Rows from block 2 of a small image diffusion model, named by matrix and row number. Rows with one number belong to one neuron. Each number is 50 + 10 x the weight over its row's rms, rounded and kept within 0 to 99. All counts start at 0.
After each neuron's rows are labels from the 100 images, of 14848 (inputs lightly noised), where the neuron reaches its highest value: "responds to" is what is common among them. Only what is clearly more common there than usual is listed. The data: pictures of board games with random positions, seen at a slant.
# fc1: MLP up (model.blocks.2.mlp.fc1.weight, 640x160), inputs 0-159
# fc2: MLP down (model.blocks.2.mlp.fc2.weight, 160x640, transposed), outputs 0-159

fc1.124:45 46 44 56 53 51 41 28 31 39 52 59 51 57 63 34 51 53 45 45 43 50 61 48 46 67 67 29 42 39 70 43 55 50 53 47 51 52 55 42 49 51 44 69 67 55 33 67 81 50 60 50 41 47 37 54 41 25 42 58 51 54 51 43 43 52 37 63 53 60 65 19 53 49 71 79 59 55 42 61 50 47 33 46 61 35 52 43 48 58 61 59 52 51 45 55 55 52 58 49 48 42 56 52 56 48 45 38 71 52 46 41 58 51 49 61 43 47 48 46 51 37 47 59 51 40 60 51 56 53 44 51 56 73 56 55 37 69 53 61 51 49 38 43 57 46 47 49 71 55 53 43 50 49 46 36 62 43 39 50
fc2.124:61 58 60 55 38 64 49 68 48 46 52 41 44 53 38 54 44 52 47 44 60 57 51 53 47 37 41 73 54 36 44 50 60 63 38 49 44 51 55 72 55 61 49 44 41 50 70 57 30 47 42 63 53 51 60 47 54 68 52 50 53 50 35 53 62 53 64 40 55 52 27 67 49 52 44 35 32 53 44 42 51 51 56 47 44 74 48 48 60 45 45 37 52 49 56 29 38 40 42 53 33 62 41 46 43 68 51 47 37 58 57 45 53 46 54 36 54 64 51 50 54 51 50 21 51 69 56 59 48 32 55 40 50 38 45 55 52 33 48 47 57 50 70 41 64 34 52 61 34 40 58 58 60 57 23 52 49 62 56 62
responds to: draughts

fc1.123:50 32 34 32 41 45 26 45 50 47 45 61 48 44 46 53 45 34 59 38 57 44 60 60 42 58 42 58 52 38 50 54 42 38 43 49 58 56 50 32 76 72 64 55 49 45 39 63 46 55 45 51 39 54 51 46 41 55 54 49 59 55 56 63 49 42 55 52 39 59 51 51 62 34 72 55 44 46 70 60 46 42 58 50 70 62 68 41 58 40 55 41 57 60 38 74 44 35 59 53 43 64 54 60 50 56 51 46 49 47 60 54 28 50 43 54 48 52 65 61 34 15 42 56 56 62 54 44 59 56 55 61 52 57 39 45 53 69 59 53 42 52 57 56 45 54 43 39 45 40 48 62 56 68 50 50 38 52 43 61
fc2.123:31 53 47 34 61 38 51 45 62 45 35 50 67 55 46 54 75 51 40 43 38 67 71 47 49 60 44 51 47 65 42 48 59 43 64 48 46 40 50 48 42 51 52 56 43 50 49 55 50 65 46 65 42 47 68 48 59 19 64 52 34 52 30 46 43 59 44 31 61 37 57 55 39 63 35 51 54 42 53 47 48 60 46 41 43 51 39 50 36 70 61 40 52 38 51 33 62 45 47 58 40 36 45 55 40 58 55 60 46 55 68 47 64 59 47 45 51 47 50 45 64 58 45 42 36 60 20 56 47 42 66 41 34 62 64 57 57 33 48 55 48 43 42 40 49 53 37 56 54 47 45 56 43 44 61 60 65 55 48 57
responds to: noughts and crosses

fc1.76:61 64 57 49 80 43 52 59 59 39 44 51 46 60 53 32 62 39 46 64 46 57 44 44 40 34 53 71 52 64 56 43 65 56 74 49 54 58 44 50 48 67 57 37 51 38 44 47 61 52 25 51 54 65 55 63 45 63 67 45 41 52 64 57 55 38 45 66 53 67 37 39 49 45 36 57 41 41 52 46 59 48 45 74 59 57 65 67 42 60 60 44 48 52 44 45 64 50 49 45 48 44 47 31 43 59 63 49 49 37 36 34 56 31 49 48 42 44 55 41 59 40 54 55 51 41 30 40 72 62 52 53 47 36 53 50 52 55 57 41 42 45 61 47 35 45 50 59 54 51 48 54 39 38 52 45 62 35 58 59
fc2.76:47 42 42 51 37 46 56 42 54 49 43 41 49 50 68 40 51 56 58 63 40 53 42 56 62 46 26 53 60 43 37 41 48 38 39 72 75 53 55 50 55 58 73 49 43 55 51 66 53 56 50 61 58 51 43 53 42 49 45 73 49 39 36 68 32 33 46 41 51 42 46 39 56 51 39 32 34 22 60 41 36 58 45 38 52 57 53 50 71 45 60 48 44 42 47 38 54 56 51 58 66 47 53 42 57 36 53 54 39 50 57 50 62 56 69 49 65 35 52 41 46 32 43 50 47 47 46 60 36 63 39 36 51 48 60 38 42 54 52 49 72 46 39 54 46 57 39 46 63 54 50 47 43 36 46 40 28 42 64 51
responds to: stones on a line grid; first side has more; nearly full

fc1.287:56 47 40 64 37 58 60 53 53 45 72 54 52 67 60 51 54 47 63 45 66 49 67 37 49 56 30 51 63 36 54 45 51 24 60 52 36 50 55 44 43 54 43 45 47 69 49 56 54 53 49 57 60 51 39 47 63 43 61 66 49 55 39 45 43 38 45 61 48 38 67 43 57 58 67 51 52 53 63 56 48 50 55 47 46 37 49 60 42 26 53 31 34 50 45 43 72 43 46 51 59 50 46 64 48 39 61 34 69 61 39 45 40 68 51 37 49 42 55 40 44 45 68 44 54 70 52 53 51 43 57 61 28 44 45 43 41 47 41 47 53 61 58 58 51 48 40 51 45 48 50 51 70 78 41 55 31 42 54 64
fc2.287:60 33 44 42 56 39 33 66 58 38 45 42 63 42 54 37 59 68 40 69 47 39 45 56 63 46 51 54 48 52 59 48 48 40 59 46 47 50 46 52 63 68 36 52 66 43 33 62 47 48 46 53 57 64 40 31 46 52 43 49 43 46 47 57 56 36 58 45 44 51 48 26 50 45 63 54 42 40 60 73 48 55 50 38 41 40 51 61 54 52 47 65 40 52 58 66 59 59 40 47 50 46 43 42 36 54 48 58 39 34 66 38 44 44 49 50 39 49 51 46 51 46 44 58 43 61 45 40 39 52 44 40 63 26 59 64 58 49 45 35 64 51 69 50 76 48 45 54 61 56 36 58 76 43 46 41 39 66 50 73
responds to: noughts and crosses; nearly empty

fc1.132:56 40 44 45 46 48 51 55 46 56 44 45 56 55 63 49 49 47 52 54 72 56 45 40 52 55 58 55 44 31 43 39 31 50 64 61 53 58 49 53 46 64 56 53 40 53 36 47 60 38 64 57 63 39 48 69 46 46 49 45 67 33 63 55 49 55 38 41 45 55 63 54 49 66 49 65 58 59 48 43 47 45 59 71 42 46 40 43 57 32 51 26 41 36 60 50 67 52 40 70 47 57 44 61 37 61 50 45 46 47 62 36 52 43 67 31 49 49 54 29 66 38 30 59 52 34 41 37 42 58 36 56 42 54 59 47 62 56 37 52 37 48 48 43 58 45 66 43 59 58 58 35 42 60 50 53 18 44 56 46
fc2.132:58 56 43 45 46 65 37 50 51 46 56 47 38 30 41 43 36 47 40 34 36 48 63 50 52 62 57 47 61 51 53 54 65 56 53 50 44 30 59 48 70 29 50 53 53 47 52 48 34 46 31 32 35 58 63 39 38 58 56 64 42 61 42 38 61 57 57 53 64 53 31 48 61 49 42 47 44 35 50 60 62 61 42 51 54 61 47 48 46 59 55 70 56 69 52 60 38 62 53 50 59 43 49 46 64 51 44 53 69 44 37 44 50 65 52 64 62 49 49 71 62 62 61 37 48 58 52 55 65 56 70 44 62 47 54 31 39 46 54 48 56 51 40 65 46 44 37 65 55 33 36 74 60 46 49 49 67 45 47 48
responds to: nearly full; discs on a green board; stones on a line grid

fc1.442:50 57 56 65 69 51 45 52 49 56 57 63 56 38 35 44 58 51 50 34 50 46 64 65 68 46 39 53 40 53 48 40 53 41 48 36 43 65 40 55 39 57 60 55 35 39 44 74 44 38 52 30 50 54 48 46 45 59 53 46 39 54 46 30 54 51 40 66 43 40 72 31 48 45 62 61 59 40 53 45 54 59 58 38 57 75 47 40 52 59 54 53 49 36 38 54 26 57 48 55 51 54 59 47 55 42 58 51 55 50 39 58 49 58 60 31 41 67 38 40 41 46 56 66 45 53 55 62 59 42 39 63 55 41 60 55 47 45 45 45 32 54 37 27 52 49 44 63 49 56 57 52 52 71 64 36 49 33 33 46
fc2.442:39 67 51 52 58 67 42 68 60 64 59 58 51 44 48 43 50 61 65 61 48 53 59 39 56 41 60 50 50 50 51 54 36 64 44 62 49 67 46 54 52 47 34 59 51 60 40 44 69 39 63 55 41 43 56 67 37 57 52 54 29 57 49 73 38 38 43 46 65 56 52 69 52 69 65 51 48 39 39 49 58 59 66 48 55 50 56 51 71 48 41 64 36 49 36 31 49 55 60 52 58 60 56 54 52 54 49 50 25 44 42 62 46 60 41 47 37 45 72 39 49 59 60 54 41 60 49 62 57 44 61 52 74 45 75 47 44 56 50 42 49 55 44 64 34 50 70 53 66 48 43 42 48 45 46 54 44 49 48 57
responds to: draughts; nearly empty

fc1.379:49 34 42 48 60 48 33 35 57 43 42 45 60 46 40 58 55 50 46 59 49 63 65 54 38 62 67 56 54 63 67 44 74 52 40 39 50 33 30 49 66 54 47 55 63 51 66 52 53 48 60 53 33 48 41 63 46 60 57 65 30 62 51 61 31 46 49 30 56 46 37 48 60 51 56 48 56 37 49 61 56 47 47 39 47 65 59 42 48 46 54 58 55 50 31 42 44 45 56 38 49 47 75 37 38 63 46 67 31 42 57 65 62 49 51 53 52 42 53 46 51 77 57 47 36 37 39 49 50 37 48 30 50 54 49 42 65 41 54 61 49 57 50 55 38 44 49 47 43 49 62 48 54 41 50 66 51 33 56 58
fc2.379:32 72 54 43 40 50 59 57 39 34 55 41 41 62 40 29 58 56 54 39 66 50 39 67 54 45 40 49 54 36 51 64 33 34 38 54 53 41 65 52 65 56 53 47 55 52 59 49 54 44 50 50 56 65 64 53 59 28 49 41 58 52 60 51 65 48 58 46 48 65 56 49 48 67 58 63 45 53 54 57 63 43 44 62 56 47 54 68 50 44 54 30 48 55 52 72 47 65 60 49 44 59 32 48 60 50 56 40 48 70 52 59 50 59 51 43 38 48 38 66 70 43 53 50 53 50 62 46 43 25 56 63 53 58 67 69 54 57 62 37 53 59 44 67 60 52 55 60 51 51 49 55 56 63 53 45 48 40 43 29
responds to: draughts

fc1.377:44 48 53 42 70 45 60 55 55 51 70 56 50 55 56 60 34 55 55 56 53 45 71 46 53 44 39 49 42 44 65 48 30 40 36 57 44 40 54 44 36 61 46 74 48 55 50 41 47 56 45 54 38 57 69 56 61 48 63 54 55 34 44 48 40 68 72 55 47 51 48 46 41 59 48 58 47 43 45 44 45 67 51 56 60 61 57 40 35 45 37 37 35 44 59 48 45 56 45 54 35 68 41 45 56 48 31 40 47 51 48 49 42 33 56 36 47 51 39 47 61 43 60 36 43 43 45 64 37 62 66 60 56 62 75 54 31 34 45 26 46 44 70 53 53 47 59 54 57 58 52 43 33 46 46 54 67 50 58 56
fc2.377:53 51 51 60 35 33 40 38 47 50 40 37 58 65 54 43 61 55 40 31 55 56 42 52 47 59 56 49 48 52 38 51 67 42 53 43 65 58 41 54 62 39 51 28 54 58 54 56 53 47 60 53 44 64 37 52 33 38 42 48 59 54 57 53 69 43 39 38 59 42 59 47 46 43 61 46 56 66 61 44 52 33 62 51 40 46 40 65 66 59 79 59 69 62 51 47 58 54 53 36 65 34 43 55 45 57 58 51 48 38 37 52 48 45 54 63 51 40 54 45 61 42 52 61 67 64 53 46 55 38 40 44 69 43 26 51 74 56 39 63 46 59 31 50 45 61 61 38 52 43 49 63 59 57 48 38 35 51 48 41
responds to: discs on a green board; nearly full

fc1.266:37 41 52 57 53 60 56 39 46 46 38 58 48 49 42 52 51 40 57 56 48 66 60 43 27 56 79 50 50 49 70 56 56 54 52 55 48 48 52 50 55 46 60 46 49 57 60 33 71 51 55 61 50 43 57 56 52 49 25 23 48 66 38 44 57 53 55 43 56 61 60 64 60 39 43 52 44 55 48 56 54 49 50 53 59 38 56 43 58 50 40 59 41 59 49 75 62 49 51 37 27 42 42 58 40 44 39 43 62 55 66 43 64 54 66 60 37 59 39 53 61 60 49 41 31 59 52 51 47 42 61 43 60 42 44 74 70 37 61 56 43 55 65 48 60 39 63 58 67 57 47 59 61 56 45 48 56 41 42 66
fc2.266:54 48 44 45 52 49 43 68 40 52 58 40 71 53 72 52 48 57 53 45 42 47 36 52 66 41 29 53 61 53 22 40 60 60 45 35 56 52 65 55 55 55 41 56 56 38 49 63 46 52 49 54 58 53 60 47 58 73 68 66 38 46 58 57 39 50 56 48 34 60 46 40 49 65 57 51 52 44 40 43 43 44 51 34 50 64 50 55 58 49 42 49 63 48 44 32 39 41 45 39 66 42 48 42 60 41 59 61 32 31 40 60 47 35 52 48 73 45 61 36 59 49 52 69 61 50 47 58 52 61 46 47 52 52 58 38 25 50 41 53 53 38 42 51 46 50 40 40 64 45 58 45 48 34 65 59 51 69 71 44
responds to: noughts and crosses; discs on a green board

fc1.593:48 42 42 49 48 55 45 34 39 31 58 32 55 63 28 40 63 44 56 68 48 60 44 65 50 44 53 61 53 46 36 64 47 30 41 61 41 55 53 52 47 55 36 49 54 39 36 31 52 66 37 54 40 55 48 53 57 48 54 42 49 58 67 61 44 49 48 47 49 49 51 49 37 64 40 64 54 70 49 39 39 37 60 18 54 38 48 43 63 34 39 46 53 54 51 62 51 41 52 42 46 55 33 42 53 43 55 49 46 41 54 37 58 45 60 54 60 34 43 57 49 48 42 41 37 62 56 61 46 39 48 48 43 52 67 63 74 54 42 38 64 41 48 44 40 39 41 40 62 44 79 59 49 44 36 51 62 49 50 57
fc2.593:46 56 53 51 50 49 61 58 61 69 42 73 45 41 78 65 52 47 39 35 61 34 54 30 51 54 55 38 49 51 61 34 55 69 54 50 59 44 45 51 53 46 54 60 47 54 57 70 45 44 58 43 55 46 49 41 36 63 51 57 50 46 27 42 49 51 44 50 53 46 49 51 59 40 47 33 42 30 50 56 58 62 57 74 46 60 51 61 31 63 60 56 38 43 43 39 61 56 41 61 52 38 58 64 46 58 48 49 61 56 41 56 49 60 34 44 36 72 55 32 45 54 58 63 52 34 39 39 45 56 60 53 55 46 35 45 27 52 65 60 42 58 55 51 62 56 64 56 35 56 29 46 49 53 59 46 42 50 38 48
responds to: draughts; digit grid

fc1.359:47 55 49 60 45 48 52 42 52 49 40 59 29 48 45 54 60 61 58 57 44 62 49 47 37 54 41 57 51 52 51 42 49 44 52 41 39 63 59 67 65 57 79 37 66 43 53 44 25 46 65 49 57 71 39 47 48 20 40 63 51 55 47 56 43 49 62 61 42 52 70 50 45 40 64 42 35 45 43 53 42 43 36 46 60 62 24 64 50 52 56 49 54 53 56 49 40 41 44 43 56 40 47 47 53 31 57 51 51 66 63 54 28 53 67 47 67 56 48 48 41 52 60 51 59 42 69 41 59 35 47 57 58 39 46 33 51 53 56 50 61 46 64 33 53 51 60 36 48 62 48 37 50 45 48 30 58 46 58 56
fc2.359:44 55 74 43 17 48 32 46 42 50 38 45 40 44 57 48 53 53 51 54 54 65 48 43 51 51 46 60 52 33 44 47 67 47 60 56 46 43 64 68 62 49 66 37 46 45 33 35 45 57 64 59 60 69 52 47 42 44 38 51 61 64 56 61 50 54 44 50 41 52 50 36 56 39 46 44 41 50 72 61 48 55 64 60 40 57 41 60 41 58 44 34 45 49 56 49 29 55 25 54 31 57 46 47 49 38 59 59 60 52 44 71 59 60 59 40 69 56 47 55 48 67 52 38 43 47 53 43 45 62 63 37 52 42 50 58 40 60 61 53 49 46 47 45 57 54 49 25 58 55 53 64 53 33 48 52 54 45 71 41
responds to: draughts; nearly full

fc1.364:63 60 38 50 57 53 61 73 51 37 47 54 64 49 48 68 56 57 58 52 60 31 66 53 42 45 51 29 50 30 44 39 65 41 52 46 52 53 57 49 44 49 38 63 43 67 32 54 54 31 50 53 39 50 61 29 45 59 56 51 70 55 21 48 74 35 60 53 43 43 58 35 55 47 50 58 57 61 57 61 40 52 25 43 29 56 61 52 61 42 46 29 44 38 58 59 45 48 46 55 48 41 43 57 59 50 49 47 46 41 45 57 48 44 63 42 32 59 41 40 50 59 52 55 37 62 65 54 48 53 62 43 56 53 50 60 51 60 55 58 55 54 59 53 49 58 57 52 56 52 53 31 62 77 50 48 43 50 51 60
fc2.364:42 64 46 50 44 41 60 52 54 64 35 63 48 65 56 54 38 43 44 58 59 50 52 54 47 52 50 56 37 51 23 62 52 45 67 62 34 48 38 43 52 48 44 42 57 43 47 52 33 53 76 37 46 40 48 49 58 46 67 42 48 58 66 42 56 52 65 59 20 54 49 54 47 51 52 49 55 57 45 62 61 47 63 41 52 25 48 49 30 63 46 34 29 61 43 47 48 34 53 49 45 62 52 45 56 53 63 51 58 56 51 39 29 50 47 48 51 53 42 61 71 39 53 56 63 30 52 45 52 53 46 61 40 52 47 62 46 42 38 41 39 66 41 61 38 18 52 55 48 52 58 58 60 61 37 61 42 53 46 42
responds to: discs on a green board

fc1.581:58 47 59 46 40 36 45 58 55 56 37 51 66 62 56 32 60 42 48 54 56 66 38 41 45 38 46 54 56 61 48 40 51 40 67 48 55 68 36 66 47 63 51 40 56 39 46 41 46 38 46 61 49 52 45 56 37 68 55 44 47 60 78 64 29 39 27 74 43 53 50 55 58 43 40 63 36 52 61 67 59 55 55 60 44 60 52 57 53 49 51 47 60 38 41 48 59 51 38 44 50 36 64 48 46 53 52 43 55 34 19 66 43 32 58 48 51 36 59 49 61 51 31 60 48 52 37 46 58 43 37 59 56 42 43 51 42 44 48 62 51 49 48 39 36 46 56 65 66 40 62 56 36 47 56 45 50 39 55 49
fc2.581:57 38 48 48 58 55 29 53 47 57 46 48 52 52 37 39 53 37 55 49 52 54 44 57 46 45 56 48 53 42 61 44 49 43 51 61 69 53 51 55 49 50 48 59 56 41 37 53 45 57 51 63 53 49 50 57 63 49 47 34 47 69 39 41 40 50 66 51 53 50 28 57 61 48 57 37 50 60 52 50 28 47 48 65 53 39 54 43 40 39 43 43 61 57 24 57 53 70 54 42 33 65 38 47 50 53 49 69 41 49 64 44 50 55 52 53 44 51 46 56 56 47 75 26 65 58 63 44 67 49 68 50 65 37 43 52 34 57 49 52 61 66 82 46 71 41 49 56 60 68 49 62 70 50 53 39 54 40 67 51
responds to: stones on a line grid

fc1.548:58 58 44 43 49 43 41 32 63 63 62 51 53 66 38 61 72 44 52 49 46 17 52 60 51 64 50 63 43 54 52 41 56 45 52 41 42 54 69 51 53 48 55 41 42 64 35 58 52 64 55 50 46 29 41 52 57 37 43 43 32 40 45 40 56 53 50 65 54 50 52 44 49 47 47 60 46 76 31 56 45 34 31 44 41 52 44 48 46 42 51 46 41 39 62 47 57 54 46 57 27 46 64 60 36 46 56 55 36 56 51 40 46 57 39 49 60 55 55 48 67 51 48 51 46 78 47 54 56 50 67 47 49 58 57 48 56 63 52 54 52 46 58 47 60 33 45 43 52 66 64 47 51 31 31 37 52 32 60 68
fc2.548:44 42 43 46 62 47 48 51 56 43 58 45 52 45 54 52 53 45 55 42 46 42 56 48 42 63 47 52 32 39 52 65 39 25 43 52 54 50 63 45 43 35 47 56 56 32 32 37 61 58 32 58 28 53 61 30 41 54 40 53 58 67 46 47 43 51 42 62 65 38 44 52 63 49 74 58 55 56 70 57 60 54 40 48 69 52 59 59 52 54 46 49 55 74 37 65 54 28 48 50 55 48 38 54 56 62 48 51 42 43 43 55 49 50 42 61 51 59 64 55 53 33 37 60 61 45 45 36 46 51 44 38 69 52 52 44 39 56 54 45 26 68 50 47 68 45 36 40 46 52 36 46 40 58 57 34 53 66 48 33
responds to: noughts and crosses

fc1.23:38 74 28 64 38 54 55 37 55 40 45 50 66 51 21 57 29 51 46 61 26 38 57 52 48 24 64 52 34 55 72 41 57 53 30 41 67 51 48 52 53 40 26 48 61 57 51 47 42 43 51 46 41 45 55 47 44 43 55 50 43 44 42 44 52 47 53 38 47 56 56 38 57 44 47 55 54 55 63 37 36 50 45 53 52 62 55 45 54 52 48 58 48 47 59 31 34 51 55 43 59 52 33 47 47 52 60 57 55 46 57 45 56 61 52 49 44 52 49 40 51 52 56 56 48 48 54 40 45 31 71 51 54 37 51 45 50 63 61 54 48 66 65 38 55 58 36 28 44 54 38 42 70 52 70 61 40 61 53 49
fc2.23:50 48 42 51 49 50 62 56 34 43 47 38 42 59 27 44 53 60 44 40 49 75 62 61 54 44 51 60 43 51 52 51 38 50 65 54 48 48 45 59 61 51 55 41 57 60 47 37 47 55 52 57 36 56 48 38 59 42 49 25 60 43 40 35 39 51 72 59 55 58 60 65 59 42 56 25 61 49 35 43 33 40 31 57 42 57 61 47 55 40 29 62 48 35 48 39 44 59 60 43 43 58 29 61 58 56 50 56 44 54 42 51 38 43 58 38 49 59 32 53 47 61 52 50 54 53 61 52 54 36 67 59 60 46 24 41 58 37 42 39 53 51 51 33 71 44 59 41 51 55 41 46 57 36 40 54 59 49 55 68
responds to: nearly full; discs in an upright rack

fc1.380:43 56 35 69 51 44 53 56 40 43 52 64 26 57 68 62 49 33 57 46 57 55 48 50 48 53 49 44 60 48 51 67 32 45 65 48 71 42 42 54 59 51 49 56 50 43 52 62 35 48 52 42 42 44 49 37 60 50 65 59 53 72 50 53 47 27 58 26 55 58 42 63 45 57 44 33 33 54 50 46 67 43 61 62 50 55 50 48 58 52 66 43 48 56 54 33 53 49 47 58 50 56 56 58 49 54 41 48 30 48 52 53 49 65 65 64 37 60 55 55 51 46 59 37 54 45 49 31 57 47 71 64 49 52 58 46 43 58 59 62 56 41 54 53 75 36 71 44 62 59 40 66 55 71 39 51 48 60 38 53
fc2.380:30 45 59 50 54 39 55 47 65 48 68 46 62 50 57 48 59 44 34 50 44 41 40 58 38 43 44 42 50 38 67 35 56 58 46 52 41 61 60 52 48 24 47 50 53 51 50 52 69 54 52 55 54 49 62 28 27 54 54 73 58 37 36 44 65 60 55 57 48 64 57 50 56 31 57 55 64 60 59 50 43 40 61 44 55 52 62 47 58 61 55 47 52 57 56 48 48 47 58 46 32 40 58 48 67 55 28 47 49 43 49 45 51 43 61 61 37 57 55 53 32 38 45 54 62 47 54 56 55 63 45 58 36 56 36 59 62 66 64 49 49 55 45 55 42 76 40 48 40 46 50 35 48 35 44 53 71 59 69 73
responds to: noughts and crosses; nearly empty; more pieces: equal

fc1.185:52 29 43 59 48 48 50 51 45 59 59 51 54 40 32 49 47 61 43 58 57 53 44 45 51 71 56 73 51 44 44 51 37 58 68 62 61 43 45 50 50 53 60 55 65 54 40 47 46 43 63 49 63 53 68 58 32 63 44 48 52 72 51 34 48 44 66 55 58 46 44 50 46 56 47 46 48 34 40 35 52 62 57 44 50 57 42 49 53 68 70 39 70 60 55 60 64 51 47 54 50 52 63 38 39 48 45 44 37 49 53 29 61 43 60 60 43 33 51 49 59 48 47 43 64 27 55 51 52 43 58 53 73 41 44 53 43 50 47 51 49 39 42 63 49 60 65 64 63 57 60 30 48 43 58 70 36 51 77 62
fc2.185:47 61 56 46 54 54 62 47 57 41 47 56 46 61 62 50 46 34 60 43 39 44 64 64 47 38 56 37 49 61 52 46 62 52 34 44 47 62 51 53 53 46 47 41 50 51 63 45 59 58 34 48 43 52 35 43 62 51 58 42 49 26 42 71 53 58 39 40 47 57 56 54 46 43 62 56 50 53 51 63 37 44 50 63 52 31 55 46 40 39 32 62 38 37 44 34 41 51 50 48 41 51 38 66 62 51 61 53 71 43 51 68 43 57 41 38 59 58 60 52 46 56 47 60 35 69 44 40 48 52 44 44 37 59 62 53 61 47 56 52 47 57 60 30 56 30 36 42 40 37 40 55 42 50 36 26 63 41 18 35
responds to: draughts

fc1.398:43 44 40 27 51 48 54 58 50 59 56 35 30 46 32 60 45 50 49 64 53 34 55 55 47 54 42 63 52 49 40 61 57 41 51 59 62 38 57 46 50 49 58 57 64 45 57 49 27 38 50 53 52 52 50 32 51 77 70 39 53 56 48 66 62 31 58 45 25 30 45 58 34 52 47 35 28 49 49 66 41 38 47 55 68 47 42 51 49 32 61 41 37 58 51 40 45 54 60 63 64 44 42 46 54 50 53 57 35 30 44 36 58 52 42 45 65 52 46 60 50 32 58 55 45 42 50 48 62 50 62 62 37 38 34 63 65 51 61 41 54 42 67 53 53 57 43 51 53 44 61 56 56 46 44 61 46 53 49 49
fc2.398:30 56 52 32 27 63 66 38 55 57 44 35 49 54 69 39 48 48 50 48 61 54 47 56 55 47 36 51 83 38 36 51 56 48 50 55 47 47 49 45 66 44 65 50 51 45 37 63 50 48 57 55 50 61 56 54 38 47 66 52 49 57 41 53 47 44 66 51 39 56 54 56 44 70 57 45 38 50 49 71 43 44 45 49 49 44 47 35 55 61 46 27 44 36 42 44 48 50 48 69 52 51 50 41 57 74 67 53 37 61 41 36 48 51 57 66 62 45 41 45 61 45 52 38 43 28 65 49 67 63 57 38 47 36 57 63 42 56 42 53 53 68 40 57 44 58 51 46 49 47 54 61 53 54 50 70 39 63 51 66
responds to: noughts and crosses; nearly full

fc1.19:68 39 41 46 52 50 56 46 46 62 47 48 52 58 52 51 38 33 62 56 62 61 56 41 28 59 53 43 48 25 44 66 31 52 51 44 35 64 54 57 73 30 47 72 38 60 35 43 49 41 43 38 43 48 61 55 44 53 33 49 41 46 56 49 39 50 43 44 54 58 66 49 43 45 65 65 63 39 55 67 46 59 42 58 49 54 43 53 45 45 56 55 59 43 52 64 56 43 56 69 44 48 42 44 54 63 48 45 51 31 58 31 58 45 54 69 56 55 33 40 59 44 46 46 33 47 55 62 54 50 42 56 55 46 46 45 61 43 25 49 53 46 36 35 50 51 62 38 71 39 45 42 59 53 52 58 56 55 30 35
fc2.19:38 51 56 53 42 39 60 48 48 39 56 46 59 60 64 50 59 53 40 48 69 36 42 45 61 60 57 51 45 55 47 45 55 46 65 59 65 47 59 45 44 72 48 42 41 50 57 60 40 52 53 55 61 45 58 50 55 54 69 51 57 56 35 58 65 42 59 59 63 46 47 46 56 43 24 55 55 58 41 42 44 39 61 41 36 43 72 60 48 46 50 53 43 56 48 45 43 43 50 26 41 53 50 62 48 32 38 56 51 47 29 68 49 64 55 46 42 33 69 53 54 69 52 60 72 64 39 29 61 60 47 55 51 62 44 40 35 46 61 54 49 45 69 56 56 40 33 65 30 60 37 53 42 43 50 33 51 59 53 59
responds to: nearly full; discs on a green board

fc1.513:51 46 42 56 37 62 55 32 66 60 47 54 61 53 46 61 55 39 50 61 48 58 46 60 55 48 43 68 49 34 40 51 62 52 55 45 30 44 54 49 49 35 36 61 53 48 52 63 43 31 47 68 36 55 54 64 36 46 42 55 51 51 40 45 68 55 48 54 71 54 62 54 58 53 54 42 52 59 60 41 60 40 32 36 46 67 57 44 55 44 62 43 44 35 59 36 56 48 20 50 62 47 37 40 55 56 57 49 47 48 45 38 41 46 61 51 57 50 58 62 55 64 43 53 58 55 32 51 53 54 54 69 36 53 51 39 40 50 55 37 31 55 36 56 38 46 50 44 52 43 37 34 17 56 41 36 36 32 50 48
fc2.513:49 50 57 54 64 37 50 71 32 38 54 47 43 56 57 36 46 55 38 36 50 33 52 39 47 47 54 23 49 74 57 51 35 52 55 64 65 60 54 47 46 63 60 43 46 47 47 51 49 64 55 36 66 50 51 41 59 55 59 40 53 46 65 59 30 47 60 46 25 50 40 50 50 49 47 57 49 52 31 55 44 64 58 58 45 34 44 52 50 52 36 52 50 67 41 65 44 58 74 53 45 53 67 52 53 54 40 59 63 54 61 57 65 55 31 46 53 54 37 39 55 49 54 46 42 47 65 45 52 47 43 35 62 52 53 65 61 50 54 63 67 54 56 46 63 47 53 42 53 61 53 65 70 49 64 74 61 62 55 56
responds to: nearly full; stones on a line grid

fc1.561:53 46 48 55 50 47 46 41 33 40 48 59 80 43 40 53 62 65 39 55 45 55 41 64 55 42 56 60 61 60 39 67 52 58 57 64 66 44 51 54 42 47 56 44 59 56 49 39 53 54 53 56 62 52 59 30 55 79 64 56 38 41 46 37 42 42 43 42 71 50 53 39 48 33 45 67 51 47 64 50 55 44 52 44 46 26 70 69 73 50 46 53 59 37 23 67 41 29 49 46 44 72 49 39 46 58 68 46 47 47 62 40 52 36 48 51 37 58 49 35 46 54 50 53 33 43 45 38 46 61 41 50 41 61 43 58 59 40 44 46 48 42 57 42 45 46 58 57 54 52 42 48 43 38 51 48 53 45 45 51
fc2.561:48 57 65 47 53 54 43 65 60 58 37 56 31 58 52 45 37 53 49 46 70 44 63 43 40 53 62 42 53 39 62 27 51 57 37 41 40 58 56 66 53 59 43 53 51 45 35 59 49 51 53 49 51 53 56 52 38 39 24 52 55 53 50 50 43 53 52 64 49 45 52 66 48 57 40 53 48 48 42 65 40 50 49 57 54 53 40 31 66 35 58 53 27 68 78 46 68 59 53 53 45 36 44 72 54 44 31 41 51 58 43 60 56 61 68 62 57 52 52 56 55 43 47 39 66 38 53 56 41 65 55 38 59 41 56 48 57 76 49 45 48 69 58 48 53 59 34 44 29 39 57 57 51 47 45 37 41 44 51 43
responds to: discs on a green board; discs in an upright rack